Weights of a small multi-label image tagger.
Model: 3.39M parameters, activation swiglu, patch size [2, 2].
Training: soap at rate 0.0029, batches of 128.
Data: 195000 training examples, 6.4 epochs.
Rows from block 6, named by matrix and row number. Each number is 500 + 25 x the weight over the matrix's rms, rounded and kept within 0 to 999. All counts start at 0. Numbers have three digits each.
# f: token mixer depthwise 7x7 conv (model.blocks.6.mixer.f.weight, 512x1x7x7, trained with AdamW), a 7x7 kernel
f.259:496462459481444476464484498501469513516469486488447511440489462463467485560471456447467458472492462507467515463497472500498487535473513478481503539
f.260:485456513499532504504502482472506497493487503511507489501501481507511517497482526523496494510494485525492492489489511513479470513491497501501488515
f.261:493495501492491471496518473494510513507502492487474430538510493527495514511512498496524510503516498520497493495493496519498512475490491480501495515
f.262:518462450456452457458474466472456458459462474470433497443468462426446454511522440423445425451507470450411494444459440428456448518501485511490471531
f.263:469511489482501504488496512490495507502489528494492506493518503515476522489474501514488490520500509507472500512496506511483503472510506495518489509
f.264:495486507503515518484508506505506497503503508496469519491512506490509508505493501498499493492505488499504490508495517498514494512502494503497482492
f.265:510516501521510523506508493489472484487494513477502482475479485489462505538456503490479480467515476483504483484494484499474481532501498521495509525
f.266:515509483504496516521502490502486500504485526506504497496502496506501500502479515495505501500502504509513505496489514509502510502502489518497482513
f.267:490517507493490471461490491500499493498494485494499496473497494490509492485520463493495504518531505493493502485482508486489531512528545522533530470
f.268:499497490482484477470505484495514489505491510497486505519518507495526481496530494506495503513515497507500499497502489480499514482489506483503503498
f.269:508508496493501491499506503513488487483501486491493490509481493523512491495504511517506520490503480509517493494508505493517496495498490505507496519
f.270:477504502505491470515510509489487502490512515493510493510519495510499505495509491514534505491508490497501500482503506501496488518492501489502490511
f.271:501491483489504496485513504515508512497471489484515489509486478503500497510499494505501521516483506496497494480482521513487522494490509529505501538
f.272:474422417428428418467435455465455457451445455463452465435453445462431440535456438422426429413452418443424481421422442445438460568519499505503501560
f.273:507494486499503499506478492491511508491507515502486509503488497519524488489493511508506498517479509496489511495498499497494507494492496501483506506
f.274:514469489523488498521521507481521508498499524495512517491526540491508494503498481500494490475501487496478498483494491495500498524504509497487521503
f.275:480497490508477474506493484449496479465525499506498448492479500591582573536495501534523525492487460505503441495510481483511452411442495506493499495
f.276:478503511485514496474522510507504509511509491512473463497507478499516504496502507501494508481527488503502494524508510481519486510489493490466496502
f.277:507532519505541532507490501529504520486477478479512452530494496506537499480530541540504511517513506517510493509475503463511528453454446461455459437
f.278:490503498485488490479520509496508489514532519504506463524493520481504510508517482496502497489494493496530484508491503498494514477486500503490494479
f.279:433437427431440434459442465452465460460452463478445467443480454429453416537401452435437451439419428448452454442444446458437470558527501509500504521
f.280:504499493505488485496515495501500493521536496520480504504483505499488515496503493490488495504494505494507524506513496500503501492513484488509512496
f.281:514508498496499512484483511496496510484483515509513506478495508481483496485527506513490498482495513505512510509499502500503490497522511498503485487
f.282:533531489482502501518477492497496501492497499481523480536489494507483520493481494512523506482519512495511495514499499476486515441507505507517515504
f.283:495521506503495468453477499480487483514484479490480531455495495468468495551510468488479476456529474474493484492499459486484486490500501496491491508
f.284:498496465477458475469484471496472480471481498521485472506520551521517465458492541541524510496503519513533529516525516489526546512506494518498551532
f.285:520515488511493519513506489505496497491482502523514478501513493496501487518494508488495493509485502507492530477506514499497514511489500493505489500
f.286:466503492494506478468508502503515472522495493491489500506520486464485520489515459472496501504507504489488499517508488510498519504502497503488517523
f.287:432451456462463448455453490482443474473459468492428498428497477461455441549470441481450459421448417462468488472470454461474481507496510529528518504
f.288:506547540536569544480545590546551555535496539548535535552530488511503544530501512481556543545545525542478532542535525543537479411482494482521482451
f.289:535489542506502480495500482514505497494506479494495532470516535480488465507501475525484509480515506488522496509514502500470497537533509490511473493
f.290:496492495489508479501498523504488502521514505500475511495498504508490511505501491487514497495491496508501489511499497510496486490505496493512475504
f.291:510525509507491482494461482503479510506494513501482495502488498524491503504506489512510494500530504498506513505486488499505514519521523487509512497
f.292:529538499515514494487525487494519513503487505502481525495507473477476447474507484497492502506512509496518488502508482514497485508505509507511504494
f.293:498508485484507507489496488484518507477509465504520497523459491516508507480490540516506482514505520492491495516491501482488507496498513488491498495
f.294:494482486467460471486479478493479489483473493503527492518501507506493526484528531493498507504542514509519484482469492489499481484483497500506463469
f.295:539517497507508510515523507513512509504514499504517487511527504493488528511500522495507497520522522513497503513480500495487512476495491501473504506
f.296:486480504499499492497464504493505536539528483489482505525524502482502483480501477507470519512487519490529491528522500520513522468467497493479503491
f.297:491497492504513505498480494495509505499482483504497499506500499512503509502500484513479506485505503493512498500516502498495494504504494505490485496
f.298:515491504492491483497514495496486497490507507505512510495516503493505505498514524489507513507504502515495501500511519509512508483498495500490500492
f.299:500486515503497511488496481504528496480495519535483486503494517483470515501493491493510500478500500501509489518502496490505510496507492487508493481
f.300:546544555533533529505538521493513525531549494489428425490501501508507483508514509512510508508542527506524463452461460491479459495487475471456476471
f.301:540500476519500505488511493489520504521499502494503503492514491506511503498510496509477495502502506478495467507502507501508488512501497499493494497
f.302:504476501507512502492506490477482493504486536482493528484514519494486539519452514516503504481474514497491473511510513504482486523483494511505488495
f.303:529516492505476476487501480517490502518474508487499494504518487514521495512482502517505500485507512494534509499507505491488502492496496480516496514
f.304:496519518500493506513522505503485497513511499501493515502496495479474512496493499477493497498503502493502509512503510496499505475492514509519477487
f.305:487493501511500489496502503500506501482511498510483497493508513478490499517504514476476515491493491496482503494509521495486511523497486512513498514
f.306:492488508496495468473482510522501501531477512494482583492500479501471411510500492492490510524493476499484510511537502505528504479507507499501530498
f.307:556514531534532548516492494498495498496491508481514550507491507511500515497500513521522501510502507511501545531513501492507530522532517519526521532
f.308:528516520503502508490515494504488495499497494503477500486518550489531484502502497497495512497483496506502486496497505510493544490491498506488523503
f.309:522515535546536544513529562561567571564538511559545533548556562551546507456512549529533540542504561525520499526553533548533499499509531501528523464
f.310:512475470492487506506495524448483489514486495489531554478496485475489542551480484483474511487467493508483488526473477493499522501516505504495539515
f.311:482493510517485468465458498520514503510451483473407538506523507495499488540512489472502504538516496494470532512493520497498530460463485475499497521
f.312:507510492495499520507502496502499490515517503506492505502483504517500498504489494496499488508498505518479493508520493499498489478505507493495509528
f.313:532513511495509495483537493479491471500513504488507549505480520501477529500522484511509501497527484494496485509473490486499481490475498489499529511
f.314:483504476508474521513487497505523513502494510518505474484507507506514502490507494509486499498502506502506528483495498507516505502520530493504504497
f.315:450443443449437443469453458472481472477469443457473443459489474422449437520413456430437443445455434445443479455446451467438491560510495515482499538
f.316:507496536519515505466507532520525539514479525509516515472514496475445501520478460465515504499498496496504501531516492530518525464475482473481487461
f.317:497491504491494491528484511535554556501513514524531412516537482513525489422453539510511509521444515527504515503534542544506504495505502517499494503
f.318:494476513483493520544462490455477494500518490505522465481478512530511604520449470466496465497481502498493496496485482506511488524522492474497484459
f.319:509493532516498515489499530519509515523503503512474482498501484482518506518502489476497519511514494521505483507479487502515513516498495490469478493
f.320:509486499500513540491513495503491517484498487514493501491492515509501500490505506504498508482496510494493504476510505493500504506508507499478496507
f.321:499504476513488507538518481502496486501506517504501514503501497504500501495501512488492502507509493501495491490487503496499499515500491498498494501
f.322:478494480515492462468515501509498465515513509522469510501511529499483489538517471499511485472549456471502517507485483489516532496493503481502502475
f.323:500473443502458468504497518512498495491502499495480521486502494489506510501511516513509527500478496541465503491517510493500492501498474492491507512
f.324:492515504528512501528492534525516533516516546540487489459518546518485518503505496506497448485529481460504492481495463493469515464466504487482507507
f.325:463451466446439445476472437453435446465424451460432522435461470463458464537491442479458470431513444455453452467463447445468477490481454438437478492
f.326:478498520501506518492517530553496533515501536511454420458485498496485491511510504489524512513506504512510493496502502495513483490495505476493508479
f.327:507523502501532509497487489484510496508441474493493518482465473466470496487498476460485471519510489472465478457490488512459464514458475476451455474
f.328:478477459496488490503590586529528508465511685602549582490501512646586552532495510515609521534539517539537639560550558497553519516619598592615548524
f.329:490506507479519497495550500491476491503554524525522430541517532509497511483507494499508492488510481485506476496510476513508463493517504510516501498
f.330:481474498503485511483493499495495504493492498519494483503487501501484526494498508499506471511515493489499513501492492513468510516502505501521488470
f.331:500486471488521536530463485463464494473451472492490457476461344552549540495445434349493506485462463434381417464496472473436366468450411436422402464
f.332:504505478505493495514521505501494500479504522491509492505513472506497502509481505507514521497499491537509481513482496498491496500489494502483487519
f.333:471468437463470441485453479470464476482466464474440492424477468476458431533490453465450462440479439453451476462480463468481474520493494531510505528
f.334:496504518498499490475499501507503488477486499512513481501504517488508501491511511496524512486488485517506507518494502498494484504515502523493486485
f.335:523522517511494488481503512504508491506479505483525509517499524505489508496487497520464514491497502481496498524488523497487529506509529480487508465
f.336:509491508513536529534518522516493528513485503493517473512512493506529501496484511520500513519494504518491514507483468474507511519539509499493515506
f.337:469477499499466492479499523501511491494500494498495495472495506508500489511486502501512522492483486514501502503520495520511504497511487496502490495
f.338:481481468447485493493457461433442446472447481459466560455459477477451518544491457483465468457527456475478483487446453444487458529491477467472488519
f.339:494457450454449457484469479457464458461470467461470470454472453446461443517485472454466450451467464450447492436441462457436439550488483492479461515
f.340:512506498503501515480471483480479496481497497475505520507491501509499526488499507516488522517464517501507492497496497516470510508524512513511483490
f.341:512501510484503500500502485494480514494490497518483502519483496490525501515483502517535491514491504518510522483485515507498479472481497495511504509
f.342:520492498464491508541502492515538529477490563501516471477486479584536495490477507545508495486510490498491511484514507483492470511498494510503476476
f.343:499525512492510503502515522519501521500511502508501520522506537508494508506489493484512499526486519494499489491506505508497521505487519507481502516
f.344:527510467472464467513513462440453467498485427463437470485486488392478502496508455457431495503504493473408408478496510492469457474450443474457467514
f.345:445505529482496501474532525501468477470486557514494537529520502509512561505488527521430514493490490521488484470495495513510490557547525552557542528
f.346:513514518562530514503550523474503483485523450452437424429460453456444434519434445449463447448499454455456435441480463481467425448396387419418384473
f.347:528457487529516428493477469497535507464490496495488465508495501514520500499495521538521505499504474509507533498489519484521537506497522492513500473
f.348:509548552550546546494548552539532531515492517514535484498521479513481523499493530520537505520506526515529519529515511510519471472503498497522491442
f.349:516494478498511486494500498503516506486500504492508484493502508510496493506502500508471514491506496496496494512492495505508522531494495519489477519
f.350:509462446434441458493479442445456437425450475453448529443462480478477492529485506484491494467489468498481488504509508505512488477521503520512534513
f.351:495492530508515521503475514489481504488465511512506492482536519495509491511495498493467491500486530475469521497509490490504503534502497519485502505
f.352:466514507505508501514504500516518496497504517482534505530489508533497546453507543531532506528524523513530507534494513512484503460511508507498489497
f.353:502484467483456480513443446510536493475467465496518537521491506507535503476510526544497512504474533502477497520504513518506498543516503519505530568
f.354:516486491512499502481506495509491508500501510497503506496508501487496498502483507487487505496497501494525484494509501502495504512508510511490494529
f.355:513510502504484509487500529486481520497504487494516511511502498493496508493504502497534504495508508505506519490493489479510491537468516506479492498
f.356:512505507500499499492469484511480511508496491507479519498480501494506510490511484494480508488510497499509485493517499507499501502499495503502487523
f.357:501510483495498497498504500492512502488498525503553494461493476518494532501484500482510504495502506510485468490497502506491507463516502493495498495
f.358:491468444454449440475478475433455462426449526482469477477468484506470503433416496491500467474451462486487543507486506513468492542536529536508519515
f.359:520506496511538536514537506496517499539533448440484525517513516355414453504564543508461455478487513502523427468484481513494485445459463467477493512
f.360:514519499486515523497523507488504504526515483490513573513487512431483501503512476411506495495493509498500480511496501489500504491490495492479500495
f.361:521515497505508505499488494501502502503510463513503495503483530491500501501500491497481500501495513493492505498504502500495516499512495509503491505
f.362:508521471502505505531495502506496493514473463515498500509504471493488505502504498507532498497503488507516505507494499498501485500497503499493502508
f.363:498545510485528513497507498500506503497499474476517485515476492515478526488482505492507488499501509509477492508503498505509491480508487499516498516
f.364:520530497495493504506482521495498527486510482486500517490485492496502502500499509484495495503497490529494504523492500501498517511535492493484499528
f.365:476506512501503482485485490500495498507494477515497504498506490493492501503519490520523490515497493496505513500487496503504502519526505503487506495
f.366:488510515490486459509487472505518519470502502517493495485501505509504483494511518490500487494533498484493474516502497483506493544525496479492522489
f.367:477496493488527513516478501504500492489496501479513518508448493515526503484509510518506501520491507509487501477486508490492519514497491520515504528
f.368:546487470513495464526478477491501481477488444449474516517479449514486517506509531517490496502522477489441494491485490510444409504461507478465486547
f.369:512530497511510477486478506497488511489502506483511498498497506500496497507495501507516498500490512499509518501512502489508511490495510484513491513
f.370:528495520508489486489502471515479523509483475514492502505486501469518502507472515515506521496500501506498485517474511506481525481514485493499517521
f.371:494482496515501520500518488505511511490502518515507467501496510504502484504506507507487487504495497481495493508508501498499523490509497506495505506
f.372:470499495492500497481507491499498490498493511515490503499520502476497511497508485477493493496510511502513519520503496506500508499479501492495496514
f.373:465455485458466465448484482464483458495455452471444559458464449464460520523497464447476465480527472473461469444449472463460497504511506505502492502
f.374:492488510495499495476475505498525502512507520517472493509467499480504515501498506485495510487515476509502490520500492496530481506477503513484508539
f.375:540488517502503492501464499499518489470484487512483483494526526487491496500500513507485506505512506476493488486507506525494502494505497481475498509
f.376:523519568555547560511530572551494517487494517485461500457465479520471484541499446445508486495514489467498509497472479485473501494521494487483471464
f.377:510525499507511525515510479492494466511542482520511493519488521517518501464523526514528500499508519501482492494508506491486552490503499491515506522
f.378:488514500502501507502513501502502517482479470497496502494508503496505504509492512507507507494502513483479517484492500498521504483501499488497486475
f.379:521510522502497489499490494493485511490496509490497496488485509505491512493508495512512478516487506516494501499493496471514485500503513489486510468
f.380:498497503504510486510487502510500495503490495518478517487497503508505508496502507487501489504502500488489513506495506495513518497505497498484513507
f.381:509488481488471497485498510513514489508507512514476504488515488479512497497512514516497496494497516487513509493501505488480519500480491507504459516
f.382:525492503521494468507499477496505500503496485512504494504509491492495498504498490495510477513497499510472516506504503512487512519482491511506496528
f.383:491507486487465468443474500504483499488469513473458521531538532532466485509500562574488471484483489533487456482503504516500479476522532523531512530
f.384:499505510507500495491500485525496491511511520499505470535499497521493502514508475493472501485504477512495475496518496513508486488496499518485496457
f.385:471472493509502485483466486498534484464480479491477503473482489532510528506529526529532489483524480484526492511468485485483501495498486493497477496
f.386:494500529508519516497509534516514507522505501483523474514502515512481501509500479508504500510491525483506497521501507508493506492502509487486516505
f.387:506526531519504530505501499507531523492510515508537470504515516538510550447463543523506503518518525513513528513489523510503530491480525493501509494
f.388:501497492496490479500500495491495488512504502496493512490496488490503494516498500504497494491510519494507508485504501487507506510499504510492516524
f.389:493496521511497500474503518517502518502514511508482511488495505500487495512499498498511497499483510517501488499508508518494494518508487491506498529
f.390:536483501502512523495516485500506504513517520507509502512505500520507489493512504497501493512493510501491495472518523501491494498497494494514487512
f.391:515508520485486482483532518545559536539524537535540445528535535498532494428469536490518533519454514547510501540540532552539507509523520497513527487
f.392:565569572545555549554497514521523502476447488470426496477468488520497481529518497530513498506478503500480512452480456446473495520497514513496502531
f.393:500494482497503513502495495497483498498486497514506502510500509488508484505495498510504511508495497517502491489504507492500478527510511522500497506
f.394:482488478501487477475483497511511490491482500491513485505510496497511496485522517485501523501498503504494486500516497519511514499488486491497511523
f.395:485478485505512513508472488467507501488544534535521472460466501572562567515460516472532498502489526510478458472495497516481481432507500526497479491
f.396:466451431460438417415462466462453453464420494485453510464477461461435496513442474471490463439494466479486518525472491488485540517548558554530548511
f.397:495497520498477473485492516565529536534522494530519423543530507518565476481502540515496543524481510521521480521537539525524523497498542513506544502
f.398:494505493505511500487501505495502495504497485492508504505492486497496495493497497502508503495518494514513520497512500492504490508501499507500490477
f.399:519495469468469450464495461448476499475473524489502451480503485486502504402388499484500482489468461488474497478492502510490482517507503516510509514
f.400:500518530518501506467427458474466502509517448452447445459484501504482475498475491506491482506492474496476510503492480500503540500506492499485525531
f.401:488501524501493492461505492494511515497491492490508507510474483508517488500491518503501510502488488512494504497515513509504490481488497485512501509
f.402:506489486499510499516470495511487515480502480513485500516495494523514502498490495504501498491503495505502514487501504500513499514514512495503497514
f.403:502477482504480469492507508492515491505517489495496502504493488491505491511511494505483503497494485500496494491497500505496474500509501496518465464
f.404:509495489477459494498504481493521477492507538500500470500508541540521474494492525521521494519482495509541499500501491525489489507519515489512503486
f.405:503502517502505492504488509507495493492520475497499508495511522511515491498500496512502503493495500493495508493511497499498500493500489491504513493
f.406:463461407452459441490455457447456464446422462480452463469487460440487489499468463467458464450482449450462462457461469476450485515457486512497522544
f.407:503486492484480496471503485506520512512468480479454549490521488463489480497506498497491490481478497509512530498526541504490547515508497503509509532
f.408:510535534500512515484504500499484497500462485513526517487507473494492486489510510501513512502493508502490485475501501484519502492498492516488493504
f.409:507493483472478500523502501490479501492520518510483521482484502465497493516512487497497504487490478484494484505486495481499492487499520502507493504
f.410:532495505509500507452520481510517507515479477482484482483515518446481456507543506502468491503499493479480489453499478480497527498507491492521487525
f.411:494524531531523512499498502493496525507532499479476502498484492521495504515501493493517506498501498497534494493490483465485491497506495491498507477
f.412:549546574554558563517550531540527534559570588565546453557579541596585527485526596603594574523513528586591557571549553545562557498548537533566548473
f.413:470519525527528529512521543554553565545532545548520484506557541523572530436481584552515545540492545558524507479514517529510504463452492499480471483
f.414:465506478495512510519503522528473505503485498501480514485507487493515489509490491477487504512489489511494490475511508507505494495503506506501482520
f.415:509491485522513495522478478510528497506488503514523461501518488494518541461446546531510502503527517506485466512502509505466497486512507538514481554
f.416:510494501490502531474457481487457485494478467500476566498473480486474483520526462467510482478501506465493502500493483485521523528509503515487492502
f.417:522537532521542530514523493470469477487512498486494519477483437489466481512499502499486497512499482501529494473469478469509524522514515526510522540
f.418:515509496516506502490487492480500496506482498498523498505491507495511493501492519505499500502507504504495509507502490503490509495514504487523494484
f.419:480482539517501514495460465478495520539487423458452442514499494476490495525533517502477507493520477512503479484469477496488526501512507488492506520
f.420:517529539523512503539483525514507519515505514507489475467496497485478506523500491481478471516568493453491488489455462477480489539506483478500512528
f.421:523516521529499505464500491520518493489498487504508462515496487499518448467530492524470511520502523493515522485510512488493509486501513478489514555
f.422:499486485486483472489489511494500504518502527477509533473486501543522491468516511516492495508461530506502486492497523481486489561520491516475499516
f.423:493487511508489515504529486494490510495495478499501501496495500507476511497495490499511524474512501508506476484504497502482483502489499502502497536
f.424:533492489471483491495530511518453484483488511511511500463499468444471459529526463479499478473511516496471557526503496515496497508513491491508479516
f.425:495472467486491505505497488526522491469500506498508450520491523543528453465512532570540500501488527505536498494515523495499530545517525520507528536
f.426:462506503487514500493502518498458488501541500504525425460490507505511509495491503508508499500524521520520495505497490493505485489477493474473480463
f.427:525527481477492504505491490500517471509549487520492487525486540504525461459554486522468492505511521460509517501502501460533517541504498496518538501
f.428:504500491507497494527505487517509482501496503503490496506512495502510501499499504488501497497508490510490503501508483507499493498498507497503502511
f.429:457473477493483511504466526498517512482514516512508533453500513513493489497489491491483487513472499516483521496505496512513515486525502502531499500
f.430:500516496469490487501541505489447500513519526490475430534522501507505495490532510525526508525496496479503488497496490502511489486503504493508524517
f.431:506483488530492493514492477504506498489513467488508494515497488502497497494507484494493513499507495499513523501488504481489516533508500510497503516
f.432:463468452490502480504526516494513498471473511510497483502504511491510508508503516498528485506500493494479513481493512514505482503494491511485500475
f.433:509478493505501492485506508493506497484475472507509508494517506496516502496484512517507495500516501492511497514480497493505536493520507486481511513
f.434:558582545561572544538531539521522531531531545534550564545529552568562581501598564573566561584567586571559549548543551551552535514509542525527523497
f.435:470442427434421472512465455448438442466461443467428457466461476432452487499424441447428440417450422435460470414432440442468546597513494504509551594
f.436:505490514462483482469517481506496495525528488517491548530479556444507492475535493461529520513493529528479497485489498483497506458503526494495522484
f.437:466500496513510496504463486494478501514482477499507512479504480514541506492491505497476506489507506478497480503497502512504512473501495489489492501
f.438:554560557551570560530550543528539546529543553527572533567532538566566560472572562564585556576561571559572550556591588568584550463501525497527517466
f.439:471494487514511514491498505481508492509494505513497501513499504525498500496500504479508496499501485509499485484487494516497483491492502503506486482
f.440:470500507517506485497503517497508489522518496486474528485511510474476490523510478485511488491511496468487533506500480483527492499525513477515526498
f.441:514522481513507512516500519516513506519507499488460519483507518483481492518490490494485493504499501478505486497504501511488496522508514518496517522
f.442:516498515500473493504513491507514501503499509502490484493502516511517487504486509512515496482510494502489523501504498511490495532512497492512517537
f.443:533528507477503508503539476516459487519539520506489449597529530514493497459519481494528512522507480504501489505508489492501490495515516517538535531
f.444:490496511485519514491503501492505495506521499470508510506501486516500502500489507509506503501494506483498493492500488520487510485507500509493487505
f.445:512495491516492489504499499507506505478489512504496495497504507509499497497502508509506504497507484500491500501496492502491503480501487513508502503
f.446:495492506505511521538516501489490499513538514502502503496508505453469514520528470447484494484524488473490537509494468475523525508490485484523502501
f.447:508479479483441450491473477492534479481473510529515521535527514528559455467505540502515546529488529557488521533529526507526543533514527526496535536
f.448:525496498509487487503494512494503492502496494517498499510485508501486511495497499510494493498514491514491503508511488498500510515508493503501508497
f.449:484508505496514505497494492511503493507492487504482510503492497503502508493498491500505503510499502493516493489478507508480502493498514507503496504
f.450:472427452458442482498469445465450446475468477483453446480488499483475401429464502519465456455427478478485505468479495464467507578529558557550549530
f.451:486496489481516504485492504488469507495522519507507500510519509504513509493510491516509494507521505496525474506511484500481484505509521507523500513
f.452:542550551563558558553490531547515551512473557553551522569546529563552514494526564543534549531505520519516606549528543547557550574580561549552567555
f.453:523513491513490494502519480507489493495498515499509505489511514487498505504490512497506495502487512510487520522491502492486510508500494502491486482
f.454:490512510508503501517517512523490527498503500522517447529507494517497496503474514505527523498485506515525489544518539540537536466493480483497497498
f.455:488460470516465427470448432503508485488454439490456458504520461530524477500458501513472525497505487495462465482497506505493514436444476491484502473
f.456:496486480476511502473468488491517506500474449513503486549516487438493481537581546537433504488513542508538403507505516510501538423469477514525530560
f.457:489468496495491532471482500510476511511500459448477535477448488448439512527487451420519516501493499538515531509487502504512550505503511486526509514
f.458:472483505512483499498502499502501506501478492515502498502501504511481496513500504488492500507500495509511493515501486515505485502491493494502489521
f.459:489490467493507519514495488510518496511502501508518467500508487488524501490513498490506502488518504499499514498499496488499492521505503497502482494
f.460:482551552561559548526517516519493493511509486482458467470475511488482460515515448470529490465553486460508523514485476460504507470496506466511528515
f.461:499495498506491482513511491496491511510501514518496505494493506491495495501503510503500518489492493505499508478510513510484502495493521505487506510
f.462:529501478479498507498503515486516493525476467515524470504502497507503503501490502507501506480501499480519509518495508483502506476500509517519508530
f.463:495503471504492498519489498495500513498486500494512500489497479495489501497514506499504502506502495505510508499491501507490486496490498514498485502
f.464:477497492508504479487502520505491495507524496502508504506518500509510496514497509502522510471496489493502485478509508508495494495496495526488499498
f.465:506527498486511506478519504485494482502513486501500505513482494509490507497490498512514505506505499513519484501495487501490495496505512507504496500
f.466:454431420415440426437487457462457444441448482458441474433449462439434411506469440422454433440434430430429506467449420457441455512491496496484501492
f.467:499505523525517511510505538582580585541522523540567484582529521530547532432532550518540546587496577537546576537552574561548560541548572560548546534
f.468:491499506492481498507478499507476507496496509538514497536527521558522482462538540550505510527458485519532471502520516530519489524522499511499487519
f.469:516503507524494510505512515532528548508518504525526448533511505505545442477492539500504537490447518521524510522538538543489515523504528544513491522
f.470:511502501491478494494526503486496493505512493491516504517498482486510518497503492507510480503528502514484505495512491494490479513500495505495495501
f.471:501488502507495489513487486525510528489495509492487499488498502494498494504501478507489515489482496505516473496501519502484531474486491506493507504
f.472:499493493487475483511483511496498502502517480496483510492500470495500498499508505492511498489502487483505506470480506489497492514511471494497516510
f.473:491490507528500466470495487480482467514501481514475504481494516512505491540518475512514479459511492473485490492503474497513484523505469523498485491
f.474:513496511496488492478507502512506486504532483512466548492482538496494468490494481505507517506500509485484501502493500511515511505513503509498513493
f.475:528527515487499522541521487499490480513514497478499504491472476489501497498489509489509518488489506504522491489484492483499482502472484504493483496
f.476:500502508511515485491499526477495513508542485488491516489496512497480526521475487492502508495497475496516504513507493507506545512482501508489506523
f.477:537575571536539539509534526541524535544545546535552532555521546563555532454597533559568556562569560565552535544533538559552509474504500497506492486
f.478:515489490486484507511485487490486505504490533509497502486495482508511509502493500509470484480473506486488502506493477488493497550538506491497518536
f.479:568482466498460463502529427495583562577589504531529442592577545467479494501488561502492499485567492525539474526531518534538498492490487523506537565
f.480:503512485509492499519510494485504511485500553475502493507499507511496505508493497514457511506483507502501480488509505488478504485505512502507511486
f.481:520503504512500492496491498499504493509480504502489501500507492496499506499498490500484503503498507494507507496499504499496505504502511514493493513
f.482:530496504511486517497495502499529505496486510518505495495517511498514488496480531506469512507480503516488494513499510506508504528509513506516503500
f.483:497505496493503492499511485499511485505512488498497506506476494508498499498510490526524497491502498493507494498491488495508477488491510496488511480
f.484:542551527526549506572527523514521516508537514496506540492515504480473491492459452433459474497514498475426450470515502513498446455441511516518471468
f.485:507463486505497460495495491515526507506520514504481472488499527490491487526495486483494516494497504513502500515511513494515495483490494498497478485
f.486:538492497516491522516481488494505495496486495474499499519493481479510487487495488495487497521492501474506505502511512509494523508518514510517478505
f.487:531507517513495496484488504494506492511499518499484506498492517468510510504488493499491507499501513493510531488498500488506486505503490504518499482
f.488:513494509503510529525538496516468482512511502500476540492505485472477476514523474491529499501489500483533513498509477506510514484513492500493505486
f.489:501533505479492480509535516489519498506560504519502451519489516479514508500514513500517508490520482509517460506482507531519480494484499500486486476
f.490:456429478465463475492470485467463474468494487467447504461470496471443523559468473474473465472486475461479481478452447486489494510502464484480499510
f.491:515471480483480489508490484455440449473487482462450553453464483486452507583518450476464462448545446467482464491454442449492502494491472484480493493
f.492:517517492509489527488500507496490501506511484503496504500510464508505505490499509484525504494507513498498490503493502490498525488482492510500518518
f.493:484507509523518517502520539527503500495482549531522485469462440551553531480492462438531505497492501461455533496504495501484451544534506482492467452
f.494:522517516533509527497528530517533534566508541535470464497530486482502479520479480475474466484547508468459500527482476485482485483500509484499494469
f.495:457428409419406436466440437443455446444448440446437442440452453428434422493407440431403435417433421438414451417408415406411477594515493505491559597
f.496:463427432455435426450437457470462471452440448467426482422466447398468421507451456423417427425445430436432505416413398398400466533510458486455491580
f.497:490503522523504510490482498513572523501493501510491520520514505504506509490485495493486485481484480480474499498483527506496515489505511501502506497
f.498:478467505494510501479498511494484500508494536519481515497494519509482506507489491511502507501489507502506499487506501495499507496499508507487502509
f.499:510483493496510488510516486476451466486492539465489580515470505530494502525524471501498490482522487486506456485488470494499492496500500484483525521
f.500:495517488506504494507493501486504492502500503498504497520491508511487507502499499507492499505501492511475492529496479508519481485526493499521505500
f.501:496536501500510508494508514510497511499481494490503483523492491491481518502504490504520487498494478513518498491501512503500480508507487495480489469
f.502:468506478461510508506519518512523515504489508484524487484492492509496501499519525508498501497491487508487480507500504499494503507511487508492490479